{
  "dataset": "rendered solids tumbling over patterned floors",
  "image_size": 64,
  "translate": 0.06,
  "norm_position": "pre",
  "fused_qkv": true,
  "parallel_block": false,
  "positions": "learned",
  "beta1": 0.8,
  "grad_clip": 3.0,
  "lr_schedule": "linear",
  "final_lr_fraction": 0.1,
  "warmup_steps": 240,
  "weight_decay": 0.2
}
Rows from block 5 of a small masked image model, named by matrix and row number. Rows with one number belong to one neuron. Each number is 128 + 32 x the weight over its row's rms, rounded and kept within 0 to 255. All counts start at 0. Numbers have three digits each. After the name is the row's rms in percent of the matrix's.
After each neuron's rows are labels from the 100 images, of 14976, where the neuron reaches its largest size: "strongest on" is what is common among them. Only what is clearly more common there than usual is listed. The data: rendered solids tumbling over patterned floors.
# gate: MLP gate (model.blocks.5.mlp.gate.weight, 576x192), inputs 0-191
# fc1: MLP up (model.blocks.5.mlp.fc1.weight, 576x192), inputs 0-191
# fc2: MLP down (model.blocks.5.mlp.fc2.weight, 192x576, transposed), outputs 0-191

gate.97 097:132112122094144171111106118177143068155105078137150100124123130083131185149112087122184128153134135053162159156114113117170148114146118107113130122068159139108097117193158146159114137058126176080152127082109155153118136108132090117132127139196106056121120171123161132138092147122124159163118132094116139158097153156128125112118137124126119142137094096113161127112200103116132095125065055213118103144119166075171212175084125120146085145124147189134108153091088137138126125060110097109146126139104142118122106177176136132147121217152105211115105140144220078151166160164167154115
fc1.97 095:165110170118126146137102178138163090176127139108122117124132088038120128122090143114168174101103125110088175178115108133182188095143140124111159101078163118123126113156153149191160118095162171140142131109115145088121158167123140122172125115147094063120092152097140159184158096164122112149109137125195097164110173102135126122094116110129127161088109108133167144118166095123117127150081057166119056115143101125178199119154168127111130112099127183117087151076060056157100133063142114066200121094092110180124105141179112176172131161116113197101121125151189139165135175150136139090
fc2.97 099:121054145082114088146090056089119084137154100079081130113162140154153032153164175151080159098113120144134152141128128089073119165146163148122119164115076068095132138098053131121186132171166137110093090166102181102124093201225089084117138122186135078118141105146123158136089096135090128120129162127138116108126149162127146097117118118184143116188165114120110180138096083103184125104181133145137120143136112137098100142146123121103154147151125167060087141128118157194140140115117132137110109130129089148031110141189143124105121095159142108127105105142080108137076131070123124146
strongest on: blue object; teal object; its colour: blue

gate.465 069:088140177119099156184168198121129154126117088153176094106134133086144154119172154066147187136100111144152114224175126142112160163120179151152154151156147149139121112106122102141102128155207140085120112090095200112125140118098089119167132142120171096112134180126087108131107129159073082185116148120130153138131098202116071134120108128102117120125155142079119089106165112136179142167120131132117122081144106100129142087111191109123098052109159105116114127226117165146170104167076225117156116118064087171084131158166121125181119123132149140116130154160119107151128096199122118138
fc1.465 072:094157187103130095144139120095107198044185158156112134105120119082106090127091105158111186097070118141117122134130082147146113122109119066130102115138147105146151094111127109129152106149177094146132144150140173142145109102119121139113095110126132132134128173113065174109179136143164164121113128177138134082094210123114186133099135128102159111129163109086086130112064052180136099134111154163114075126123134144098147091131139134163133135117114114127153156050133105093137166048117090115139131157097188154126117188071104119149127141152082178138169099116145154131108092026014144127
fc2.465 074:106131145118080167152111102124121131192049126142143172166161096131093142143140135093072180159131124182094116159108122150084129174121054125109123093079119125059115130081105145164163135166099180098084122144201085125171138112187146190088141137116161184117119100162188123119193105150060101136133114107148140090145126062151110093148117175127145107139096118131083096141134198114120196099154140162111157125060138088156099140100136124149146174109091139134149123135116123164183133146113177067168121113132151160117135174111145143135154146167133112153169042131084062121093085164116119120
strongest on: white object

gate.217 103:194084061140139177125197126123132156114074148135132079076124153116156132097137096098165144128134125134172164163142146156124120095156131070113141116139120126111107114153185181102107065086176098075124106094184054063075129162127156055112128133156150100135127148106137113153170072121051182166128115118107147155141133225144147089115129154119078121172127136142090053115092134193132097163144115133124146087144125163137143145142096155146153133104107086109125110094133106107167114138160099192119126119132099073143153190104097134118120143115134097143203109149051137091180104151167134117
fc1.217 100:194135077149120120110135153097126067097085116056162099156153156122112124113137150114193105135148131115129114164120166124099086094122158066084136097139155172138088160148153163081141082104147112129070114119151026080123128166167138090114170146181133130130136140156123128093138132120102183176156082101067080143141107154136106118149125124113151110132156138164122088184102095193131181126189118166130157095108141119115146174116095142097108125108097078144072099099151110128163164180148112206101120126111110158137154155117157165139135109074123096066151144094107204086149140170232129127
fc2.217 102:056095182113144163100168176100131098101147168138114139175104116155138146133120122163158095092123133047126126136121081085091111143101116159113081162155111121124118095117106108084089151189219167066085143153160131138118147151163141035169157114136091157136148114190163094148122142183066217084127115129114103150126145120137170127121117095175168114158135136109062048173183117140169138083199122145132116097117191161079083131134108164189049151100155102118112150137178128141142121166139144155138108115116124150111123148148098120111121151110097140121101105053132137118103125121122121117
strongest on: yellow object

gate.489 117:114103150135097128126114136124114167086131104204139082134146132129099118112123132107099174118139144170124028120133098109157121130116097104163189129149110097100143113125152143108161129104163054140163131153135113144133149089098107106128122128064130210162143085122180057153124138139134180206126180120141095206154132148158087096113136111134162141093143103103071079075158176119197102098120165155143153091154162165091088058126133182101131153142104180200060130083186138105093136054122189134087111094160110148150078093151155139155101128116130145123107120155093090137140138105095126118
fc1.489 122:163179102134180089085129101099167125170170150077147137082106090139154141134090133088097135081112112119076196217135134127175177093143156138097102103136159099162100134164126110165072173050089093105106137147158097086100087132105205151133132078146143132106092123124067167112141131096159099046104133151110139097063108102149185116127112166150143149151132111120162083191130128142082127191079093101119103144158145161117145057126129096166157132137119104103176148171140107173154145162137053107134146106104119148142148153115092113055114132072124101098131160117150161150121165140113099100
fc2.489 124:123115115139082074129111138153131143162126158093150125132127140076127148152160106112091109186137132133099035118078163091147131088095167063141128102100125092116092121177117122127094144070140067109216124145154077076120056163082129093087144151112119153129132074122107151092179101148136208122134174130123076150108149119136134171139205136070128055107102111092093118130171176097136086191092109118124144166110148181149117083122153136103142177130145157150155153090120136135107122137076103024135137123132110132162143101083091152110135173114177118111156145102074151146176163125107116133
strongest on: black object; its colour: black

gate.299 112:156161098106122119059175129163112122172089135157174163125150149100125135094085143155132154159132130074100060130127102106160159112100153151126090171193095094123160125142208126094067189091097109111133095131142113128166182172106056152087135180167092162133153075121096179178068112116142102170133107097109114114127106107155093160126143137176136109109097133108139086044119234167136126108164125094131196192123167143126172144116156086146153083108128121136149111110164137073130148073131102112142113119118188135072147101115130134151129115094146140153162140133122138098108134133048073128
fc1.299 119:180089117113162162098234118137107080120108097126155129118109172115126133127150108172131130114101141134071046116160171099157149140104144144128067156193063086067138127077168120094075183138204089128078113141154114117145115172147113109126131150140113112135127146110049135129065133159134164128137101153107118137081137143157171148153121095110208122120131139114113144123130155147121113070146093145116209187133172197109060120117148088118172151135059151116111078143120142097142144137143108120145126098178125166066118100197150147124113113141101117109132117157056159128086150142085102113
fc2.299 113:097091206110099129153150092124122108139073119149077128140085115151161103157156118155149074103140119140145188108121131154093088121151170091160093131122221103090130151113069201151062123055099194136142104130036137128078092107125152209093139089125147161119128115131203082101125121170175128111129156131130146096181112100123129140117084152114123110123167129086155125145132148166109144086187133107131155129167183139067112123129147172153100070113142107121111101158139096162108170157148174128146124131162141097137114118183108123088167065057135166142111159144073126108169092147125171134
strongest on: black object; torus

gate.326 108:080062128121062091123089238162123178102152145127107153167154162134128162129143133152109123123170106122188170124144147122163118105113161178172175111139046165106141130168085100186121073157161188116072128136077040116155125165053125099132107118131094141113132098064110170127139155102085124077106107108153179101101091147139090128130168126121146138142147167082133165108078148199159105122116118132112110057154106069079147138159167104099131106120128125144158175097107124102152171125117156190158147127149134104085146123140050117105115164150123139144107103146128100142139190131141132115
fc1.326 112:074068169139124140144126236133141108126119122114100154167133183065147142169111097152120142119190122109170142144151146120109141120129136140108161136168101120151129164146116122188129139136174067112018138151110054168148092159100140111111125128168119168138136138068096115131130119081095170093128130104115183124138128154135067081113171095125160104086103138105181090107107206130138149120083128152142135060149133111131153111162142110127179113146137147042148169028117143099115137096111124141118126126153120112121107092128085109059134156072103174139096129197078124109165157171143111105
fc2.326 113:170103104183130098118082139034135124147154151158078098129138102094125179176118120143132120086123128156115127078146112150099107100138159185126141113132116202095137124168163141170097100155120133145161133098153159102149107158166142066165117077125084075133122122116158205155168146141102104057080087125131156127127115183128100117142125118140107140159179115171169149109119095135122100133111082103128119111171037058139126106135117127128156057135158092152117190134057107084145185155155086180124121127117071195182092185126136134162080136121073139130108140098170094149105096067140129129
strongest on: blue object

gate.376 076:088033205124112179141146151175145122112162146095130116097123203094122133075065115190104098133201120149098099115113091108081166065121102141080094142131112106066104117090109093125118135182121176133157098155146137107094186110143076157122177139061117107131123097148158121144179155117102148143101133112148090107133096117139085055143132108086070142136074140141083156144147074153085142188171073145116176132120133095167150115140136176119108118138144128160145176050150144125093109095131194177136127109140113094119119130099156110152117147148182137130083137077138125104156187141090145131
fc1.376 080:123200157078131132138132144144130091159101148127150159172061104160085118164169136136064146133149137073118139149141159099158113123124140141156162153106158090106123124142151117110120121092137102083158167136163125134063120170126136121053128108068168133128103072142147128143151117214194178168132146139099109159126147081116107113152165112126114140076188108137128072083167181181143096094149109107110089114139161091178088111110163165165094175135083086118132150048152130109131083114086106068104175145117172086094133114130119167145114140185118143122109137122100078153128138076008142111
fc2.376 083:156150138124063152112046088104123092114157151118137118099087038106129120065127145137096120143116124081177117116094183129157175159128083138117119089136179142130136137165180164114177112129094119125155131048110146138166129135154134147044146153103153182130129188070162095152094104165121081147111127125136128146124086066140083109131194150112133134145109127104103138142141126193101155081156155143131153160135125115122115101153167175099153153127123106110122123111193130111131107117131157056143101122167109110133157187161219126162101121142098104126085193149102159115123170125006127112
strongest on: light from the left

gate.241 098:093125068128138132170085155106131147140147174131127177117120109123090146128134140072092112138157135153053114174104086165092104162170196105140167114094186111119133133143147174116148145154152137136129122162141109114040125155102148178163128074185114126117111086106145160132109162154197105130114155107213106156135169112116172102081105159157137070100092140122195127167166094109079147160074124088148131185117181060142128111158188123124112141148146142135104188141122126135102075164131184106188081119119145157168114111195116167129163161150137178126084089156205127161150128112114157123
fc1.241 100:098131119106155121077148051143137139119142146117106121122113119135119082139133080140128147135137123152101219129146124144098065117126118103152107137129072096111109090113158095169100066093098150077151122098134196104019139086146104139065115152115161052124162153139090119111172133156107172105127148132116105133147213157133097141112163122061118090159122083130128135045073188218101129112111160192140102133129110104129147096115134106170099140158105172133133038081115135147135123172111112156154128140145085099168150200106130112112157146069147152093163131164081152108140139120125143136
fc2.241 101:086103135143147134179128114110139126076085155137081074141130151086164164151078146145152157092177134125096120123141143056137155166113185073119118157122109114118120171140131189156192116167154102136107122162093167129129146131235121128171118125186086135134113150123111098130078109113155061133103124115109138132142099164149105156105108158107131129103193150086155155096089208132157073136141116117133108174138163025134113119129154138170139103099136172065118161137082114157179144081149137062112117082202085140101112117164151123093143087138139167134117099118051141133051123134154148134
strongest on: blue object; purple object

gate.227 100:080094170142152086080075107146131112153135145089109102141124095103150170161170123149154172155144111148110086117105175104094107179120179095085109144125119087097134086136165048099164107099159120151106085105136125094067091158158135071070129163223149101125130161183118136121147107142070150110144121077126124110131088110148135103126124114111150072166153085099169154108186114201110225129164138173126117157147190135101094132170165182096196131121102127152146142158097105124080187183112119125127147120167131092149139124106113117159119068072086149152104144148070157124121104098115112151
fc1.227 097:120180156121128165162172126142123108147064214185083140126103189118088070155107178132127088120138120131154070129146085167123152093134115151205138094105122146161081134178109160111121233118101046164155137156146168181183162122140174141143152129065130100105122107083128166141114144116162158172098142155096127186178144125119110071142126109163138174089086115127125096149097171067106072128172147145116141131147077135174135143105066120107144104091103073068112141102141126124137078080115140092101115134176101121172105096103118139134092163126136105133121154128161147134149141196124152141
fc2.227 099:109197157120119091094085170160151102178123130147129197128111149142101211181176152136125144143173143152134106127136174136126130121126139094133063167125087073098091114117135054080039152153149150136137186137143134134136115139119104132099117111141137154143120099100124162143113137138139135079088143098135164162127105093114152076159127116090118130193096097038099143100114170171124127118134153119106168163139142095167121149145132156084138154126148065195107059055125130134069127180120131052159146131147133067141177082116135149149136114129131210145120139138085157157159153071067150167
strongest on: blue object

gate.510 106:107135137127108137136073144166149091179123116142140141129139112045118150175151184148195087145206121148105123152090134117121159144123152151188109122122088052108157151148115105104105169137138149088101123130087088119128093209091114083181166144123125199112124068131096118134131133074154073148105106090167141157163115097125096112119136120211154144103125092066169123105151113164116075156153121139121132108119112056192144165149121169029143101137161163147122167163117082130112143071159106076154124130122102116155125105131117135141156106043124117128164128123145131140176201093117181125
fc1.510 108:142172067100168138144057167177143135150111103075127159116113120128161202165119083147130092142164114115089164158086192061150133175136108103136148126130193135139137150155094146106189131116143197056120129095158117133179122171133123085171126135165188117116134092092155139111089134083159127135163120138079074141100102145110073076134147121159115122139093119067147111154144169185152118078153105140140123142128152087149132120122090131089117138110173089124180134101101164199162076096118125087078150153095122117102119140054155110131143075067093117185151095190130191104129165102114122116
fc2.510 108:121122108152109079124036136116121090148218169140095089076183141085181092132140159102122144156089124096111143157135099098145098140116096075091162129170110103123132150090118102184127144138039143137083127075165145127082106160049137057115121137128167069129126116121140162107107148177055129055074151092084070120132105090123074082144168100143145077111116144160100138116120172102181153122130175173121095057121140114118113103098147113148068173157119099131127108125108161165109136107116152157126149152137059131125163119081126132118115139092115104123133120064172118084110106161109113113
strongest on: blue object; its colour: blue

gate.215 094:114178200063151109103141131138080109103155167149127188147133099155143140054098136127110202067135169171143117197166147139102175109099163171133089164139164137138199075182106103111147107123095134168127121157081104106092154140094108177146140125095101137194206139086118141137141125128123130103121122139134145103100139113145142107092130116163148148117149115131092126050096101165168180160175113070175147139130080133137115113118191149135161082101175133146112103129184094129151126150130086173168060108132118129104094090121121109098121109127130079181142111106085150035087101095087103126
fc1.215 105:095135100087129174123150094176101098156094062069151136156119111152054173103117156152148145142141098076110151175118113146180138160124145105098085117137146186139185130154144145149141166127121124125161079157103098127078188131201180164166152121118171116114105182136159142140119141145129115142151121135189138081128061208194135159133081120120131154145140161122166141157117098088135164161187160128086122136147093140139133198157098072057120102082105114103140175103109112174171169194144124103114168062108132148166177120131188168162124084146177108127130114149153107125102175123104104149
fc2.215 115:170156095143167060163194142136134130100137175164156101133115109094150103102081155125121073115112119193154129142098152171072121153139149109153182121138122069183135149122140124131127154121116044176121119079127162113151112111093129137137131104140139147125126123178177136134117130100174141104165162126136151090132135103156141117085131144101140102059087190183156164172057161161069157167100152113153082146138168148124194076132099144111127092156121107120150034115127121155069181129177157051117120103147144127143151074089070098102198116161142116102166148132107152118185125160184151151
strongest on: black object; its colour: black

gate.81 098:097125128096162114177139120149150195104108129137132089121127178109101151120105122120147104148166139144131171189109146065109126124160122101080168133149120110069164120160135196094154125127147116205138154187107088106133154099122130149132127170187080102143085143115117132158130088159138085183166175124144138123150134133129081085151130076143097126144169109097116118137158175068126115138207244167109077089108133115105145155133080105127202097110056182147137160138130082114213153096133160155125143115105126151130089111152082167138156113123080111122191132113090099088163121117082068111
fc1.81 092:169098143128088152149130129178119142089197077152138112168118162114112088095096085224161100132102130139139119123107136180125115154111193118173084091158139132101101137158115124147130073124132140085130104071127112105074147152115138134151121141112150106132118126139111129116076112092174137109153162176088122141032169083132094124138143122148255114186123113130083099103156105145147176153122126137125122143118090132119156130104111158102069193170140118148133210116232125125112152137098144160108137135115193172142205113189151141101146086176144111098112139168144114109149132105111161128
fc2.81 099:131142174111082109144155111217131110096162112149164119163107176058109167166164184182162041096089130182140134152156153150112133172127129099109117129152185156092139134122182066154119106150145135144104180064145121116144157136092142085157127164148158123125138168125073148046031092138140075131176120123126099053070153108126095090140117087124118175173153210170127164113148147196159179148109142143142191119132063106109157112167128111114096123086144098138128136162177113131148126148141133102140113117094086145118140126121144130162128072156148130132173135141107176116141118131156105118
strongest on: light from the left

gate.548 113:090147080148130087103132117153138196050163110139163149120156085152096151096113082093123146155103117135114145148071107161140078127177112112175128158118056152178105140184057113153131139177161113079083149109082114135088112113111086188110125156056110128109122178170138124125119121085173146140166128115160120096094157113117131155123137140080117095066111145133120151109141089101151116121097118103131063142072144099096154109173185057147049105148155124119155141191165199162146066147114151068128158139121125168091133069125156158123158165153142091178142142155183137153109120106087105106
fc1.548 115:136093105136109145124170148119092070157105105101145145134154173163133162131162111193122086108088153090127103134153149136102100093049162127081106114139175141101153130128159143140146083120168173145190128141203153100147149117152161108167119157163114143146137068094177139212067023141115166088151161087130141123098099134112114120129099116175124099167171128123110145146159141166124166088148157149126136185143163162129128174105128159142132142071091156093116157150138016115121193154113174160140085144175136087122130123179108153088126149099132130065094149161098151134140161117100207125
fc2.548 113:153154205149160168092100080136124169109131145102141114149168090074128102120118089127092173152141122175122092126155101140154139125138134099179217103151133114137124136138179114126148155083091092107185146058086149130108162101097134087093084119051122093131144092091134111137154132098120183201087116138159072137161190060136151095138138108120082103156032104158157078115158136072126071184037190133125096156138116129192158105119096111081147097122155120128119066160127128154094121088139139168117121134136161106094135131126134132157148152102096118129152148130120168154162090138183114144
strongest on: pink object; its colour: pink

gate.383 092:153069145153082095121110218128129096082113125143112145103135186087081183160049152108166121141156128142100190197140112087123132118138135133155166115170098107146122125113123087177139113105132033135067146146158073137109091167104150175138128121144074132138144087135151089095126139101094156082117150113158147134126172138114169101119100126090136108087139105090166038108126196186143073158170139167119087075109067133133115067128125094126135108108182142084088118124141166151120126137141146143120110154114069161123126115123096153081147146073169167156104113152149139098105184191163097117
fc1.383 091:109114141093169032153093193172114189104167118105137125147111101175109119152140115124076150120177114122197134162146138144180114081134134165092144167164091164133139103162127107154155157188098191112035141048113077122101148155129085059132151105124146117112104113097056198165174140080146107068135127089144181093117105134125103114142174120144139143163134146196161138121095169189093105122121118096098105109132125121131103190149150134109109073116121123109156184071109099103148125135147169143139156138144179134091140091114102160096138183125135084102083108148147132148176137093117144114
fc2.383 090:105140072119101131125092050079132109159119165152114110127118103102182136207122136125169193137100136155084136131113118126076110127171115099138168133022132149154128178126167196117123150176124154142134116116181130089200128139167147110159115137174111080132124208072127182082184130172149126127126095162137173071139115128119089135123116161140088145166183153140100148137075130154099140092117129139138149150151070121145138155150093174119149093121093118142145124155068141093127133132179056190129125147087091113174116143109118128236106084112078112121090164123128105114157127084133148147
strongest on: blue object; teal object; its colour: blue

gate.5 100:194161112149088128097107092061135120122099081183164085073143141154101157149114114120157156126117124121193125047126111118087125108120118091168127157101061154097127126130165112112132113148239150155116147180136159155160113177132121123122127142145063138118142112139167130175118133056114097158109093105142128094113175141131151129134140166143129153089080113097142152130093092161166131147148089096128148057121122087055167131147221127088113110146147141131156104080144138112105174096143069116129115137079121112124119108164138113111112164134123167118157083122160018152117195051091110137
fc1.5 102:132102119137143140119134199140143150112101104114091177162134123109077143124081133123106105120159135186082072124092126135078173082113107135146146132117148106089124126190097153146186112089081086110120137106181121086174093101129133113150113127156092160142118082095094152114174081121123106088147149098106131148113119191132086091145138117155076132162166109124105040125069189177050135031110142144114139076137170146131174090122097123169164098135147106128128133068142104080183109159126110156150144134164082110143109145105144147147135124045164135113137198157143115127208096208155115137
fc2.5 099:160187125127086124089151161087134235102164145118158072077107168105103166111123147118078141158080133101142090060120108084131143140103180161135178117117031200132125117146112099125136114130167134151146128109145093100153114130070111019149102114169128074129131141113178153118114110114116152150144097132165088087097167101101146142109136095076089106099115128144056138122135029132158034131117134123137097112171132109183151138121178152123151122113137128154144135096138143113107129133100067148105122150123086164119130117126112119148143140179176082106094071124139061165122128101136109155
strongest on: pink object; its colour: pink

gate.91 078:190107090136134174104089073125130144135106060205151116071130175133088183155077133152150148139173125143081164091109165083130134151113112093140096145091117142082123140118210144130180142117127216107145152130150105127123137168163127124150153149154122167136111013156149151133142089102094086167123160074155073107116134118147120123123123175172050119097163086132143120120091118208188124142165134089117164110105074122112183171137127140109100171169123127152146117098145128154110074055136111121165126114146021124112132178122132145130135145123145121139143132136143092128112162095100108109
fc1.91 081:178174124145161121072051133069109181162108059196112067095128107121115137107115134127164148116138133171125118070125092132058107117141094062150149117098178113133128163182119112149188146156138117141131143164159107150122110219120123089172151116162144145126149082114141146127172140115218145155098140101145107174140115061129179105111154119164140131117120078110172083154170112207073109125120127129142100121117102063155171114141141157094140126107132088155151168054152111128157105117117082109147121124122120207133117196043125135127147123053128143110151150128121152138150099146133132111
fc2.91 079:125140088107085103107123145081129150119150143099049097127186162132149087110129162106179138140154126113122184099129093087081078123135140206107154157148066117153136156116101085192099135160178142115166147089079119123065122168126111094162122132133110094121116153149154144165100154100117107169097105155136053112113112093124102152118127153181044132160129151139131163097138162134122133117137189109125166208177106118089152187134152102080147102131124152120109125057115128175087186113165085171121139113099061175144137143117164118159095106127111110088151076054182104126100082059124119099
strongest on: pink object

gate.460 084:078112142091118105078112090096170205126177102145130105128117074136106101119079088117209088084142143169146163152144143146167116135121077114160142120108134160116179129132130138109141123097140117135176159114183117126083165102116165163113123101097124065157117191181143043104153119139129110156112111163112125116109153195143224156118137126113101134148091147113125096138135126160114126121149104156135099038145117180086192177158089106144139149178081088094088119097097118168129151151189091157118145118132146044089097174164111109123126175107147120138169167097151110109135181116077108069
fc1.460 088:109174201185151093133154100100092189092129133155105166113123145125147210170138098131044104163175127121075075042122160102128125125131109076136122149121141122087135101100157179164093140172171137168139124147118138110146102146115118101081119167108128173111129151119091137082117161131134116141107147100125094175153103068125123128137177138141110090123210147141110143146100108172140087056137138144121099170110141169142092045148130124156153113112137097124162161144139164071085094052133164111170152121196121141103158169167089104139122117187087117155121074134094210157143118138106141165
fc2.460 088:119156124163153104062123126140126128130080147134127125079113088119114216186089097148091156140137126133159162126103131118140109166110124110168110144120100227144084141098130136166112081087130136155138137145142029133082132061140153176107131142116104142136122071116162118170175097071114125190202150163109143154146149171140078126114161099149142153144109114142135148134163137139152072142042145131122130181131068170042152146170142168101108100125138173168147122130113130170187090066106106118081144111122144143178115186102160108078126130133177121118121160160204122162078115132142132108
strongest on: white object; its colour: white

gate.482 071:088145151111081129120149199128156149168159143195132136069085123160089113126100160134146126119103118054148110128133101176171103114084103172147176127166090069111149098087104146117154113117140098159131111150102159111149154132125166202178153108177114123127141174096089148137172096159101130121129138156162102123128157047162144131110150125069107132120133116141085170156093158137157162100161067084146153088142117167071153093170164150149124151131114091183098053076111153154129121148110122120086097083119102114193122095228133086186106133117138124104106167048166117172144096111118095091
fc1.482 074:123188164117118117139102129106127157149180139182141199084143168108091129084089107107112142117104132057137148119130151140127194104080085140131116117145086048102116127131072164145131087152104076160163109183091111132171140151124167149147139132161084126122151143145146171120130105162137118086151189149099091194144157115154117126089171158109119123111180065137091149132066151188168153126186121096139182088115061159141137147112157098122204115110119112112101109073186123130161096065162048108099139092124144120113140111162178121160115129166148116126140183125153128164098127153035133099
fc2.482 075:145098133141111102104162188156126113090062138159183068130117149141157117157119130121102153126063119142215100086124157163163149152142140079090201145224170123082098142177077147161112112109160122121119136064064118104125141093102167154166154101082119127126119121165110134087150106098092195138099114144078106096133127114138146140107176138101100098105171118153178140122125120145130145087114109116145126172118144119122203084086195178118162126137129143135103113105068160085093167118088081063091104120076146133093169117194150137122149086119096180106144126109128203133136159177151119130
strongest on: black object

gate.446 098:162125121137121155157105177118135172130142112115109195161147179125096091122125125119139114127130147173106059089117101180122120090128118116091094115110145163121116125165127134143160155171139059163251145180125138122163104164085086107148142120136064125130133043072148128154143127096131150045142167081129072135155120140132174091128200123117104135130077133141152154162065149119077121133101129174130114064113149103123121094146134099155177122124182073144142133080122113130119111127103091087140129126108135088168092096090208121221115142066102157125100135122112070153117111064142149138
fc1.446 097:141149100128155115121166092138131110160127061101144129103154098086139184146154150117089126141117125119148133130121163156140152185115095108115081137157161059090124126149122081156098116078104161158097122140141132135185094090165116051143136141135130138138142107125103184120087122087127053154101042112142230158077135134140078096126118146114174130122106156118137078159085108153153106151169140155132203148143202172111173080123151133057099160148135113150147153134076120133136112173168051181169118126151062153151133062162150124129139145069137166107136107144212149121129179094126116132
fc2.446 098:171121171169097117117174109144110145100128164095152122105107200112105178154149176103062076135074132178127037119128178138117150131152143152054126137185137184134096153126055078135069108103095144173110159133112119136128134077153119146131145121131067106128161040164149139129062116180120180148148066087127155149128134113121158104139107129157110125099133138137103126125146083168149122161136072184139079109119151144142167111071136195152087118150166078134155141099140138153112087084139082127122101126168094178105128125142160129054123087144134127101129130112106095110134116219072117145
strongest on: yellow object

gate.324 100:079157095172123145107161129120166190108160146121125128126109151159159125146100127125049061160182101107069144169083105083118108126184145100139151138141073142130033180123130157070184113138163139102087127108105074109086154074116160111092142135130148117098104144205174113104156118143129114161172149128097099108151147139136124154141106183186107104108075183135108127131134181099132173128099084146115104094113199122050167116128054151163092131153105084094166138135101146081124143074120185155114167132122108119109152149148124129134149126136140162096085174088170152134159175084179121166
fc1.324 108:146100096114150088091137127140164150117122152162159116157107109089109099118100185126118138126165121140110121129090114163137134102148152154089201140137166171128144162125155041152123150153122104176174171159149175152162204145096087139107146154093103137125100172181075143137094117054130138064140059165144083138102158052117160143130113115086094105106155167176102110145112138165128109099147140130130055139095065135132133107184124057120179146125124090150152144126149143111136087124135153102125144140099096143152104091101082155136146084158085072068129121106162025128132112150173090041
fc2.324 106:163126058138087103133100128075116158134093042065123139162197100146135102085064114148167123126137121160134182093143162117095138165161118143203068143119133202136166157104130158122170142146116144114131110115142073140096110102175150146145119138190159142118103190165116162134126136160121041186121116107148139153150080213130113159132117090128144141124143087138182189147190127066123124098142100121119166192143115142132114116146081109099089136152107191108111159148163100157138201122116135094140166116155173142179137159102109123107101087139135091139090100130132041096141101144140126129
strongest on: white object; its colour: white

gate.110 086:134179105111144081161146255122155179087148061153121084156132191117129096080110072185155124132099115117132114085116125163105142140190134116099132146144164103171160143129068149170109111179160114120117126120144107185172186143110077175109145146179170064134168149137122138125085110147124166084143129153142145110090175177128131063050138099142129127097140132125116152114155115085112109109108166116191132110131159087129168134123093099101146173134149097087161159124162141078129158146123142160099079136119131193148167076133089080169132123141094102145148048120093138124193131140127103111
fc1.110 088:172140099140117131159140137088139098161082117132111147108162130096174084105130169082074138129077097168114080114155100161112169129179109152183122068136179158163126140068195135132107147159082053131125110092168125147098174149131082092122137100135185151089172123132145159093148148115077130107118077116123090099170073150126221120061115174125153115137069165097128178159108143137090109176112142127185116158142125154150111099076103118109150108093147109108167096129081157084097088105114071135137080144148159148112150155055137069105101131100139099154170045169163115160113108126144125120
fc2.110 090:126040134152118121148097105088160095164068091140132179134099139138091145130083096039125168188122135147100145179076125100173151051015119136132099146120124118111128083121096187129159115093147137091087109135169151128120099117164160100107219098140087114133097096117152112210136133125134124110157080118113131131149133104171125199132132145127160112164132099142209138139124119162124100123155112133119109134107134171129136105070125109141109068140064138099056098134107149126190060124127167126108154079125143077134142129103141138091150147155093098129140117092125162144083170140059146138
strongest on: black object

gate.444 081:184149132116110098080123114160100210110186041134117067144180108077065148095102182109152163139107146139167116161124141127167138095137172159070133170141141151175121158154135073145178165176145070133113098094050214127124139125170106115127181160101095092132154081196133167159113132089129098117140132134157093134152184111126164115113108119103162161084149117104125126114157131141120119133179144110154088111155116131143135146118152103038117171156126191125075190139145149150142178113129095137124088114082175098143153128086166141153112146147147098130142149163183139155117160164070100122
fc1.444 081:192152103129128184107154084098163180074154124092149101127157126104130212159081127130106138137151124165093208075118115145114181103126153182189092124141111166161093165116209155065135111122102139122107122122160054128117148132160098079189130147125085165105116154120070139117177129105114069162130126149134150097112125164110134156148116150147109133194136136124118043085129152167158107148137067097103109156109060128118131167091107093109150058124147134137168148078108125120170095085096088075142129149097123150105153137125096159078144091153162077112103123077109074122105085083126129137
fc2.444 084:073095145096105095100166083096128120145132137155090125174150097117163120087117119144164156134137128094137143123093110079133171096069151149133135151157075139109110138130095129160148139106161124160159088196141197171097136136170147109167113140167092094138143166105120141160229158136069157142128134134118159049088054134164113187162079113123113085117112147112131143153142091201185127180161135122111121170159110134130124199161089122048172099141085136126105168077133130213208111139126096096140133110136071152147101146074109128105108091160132151134086130142088102140104107082159139153
strongest on: black object; its colour: black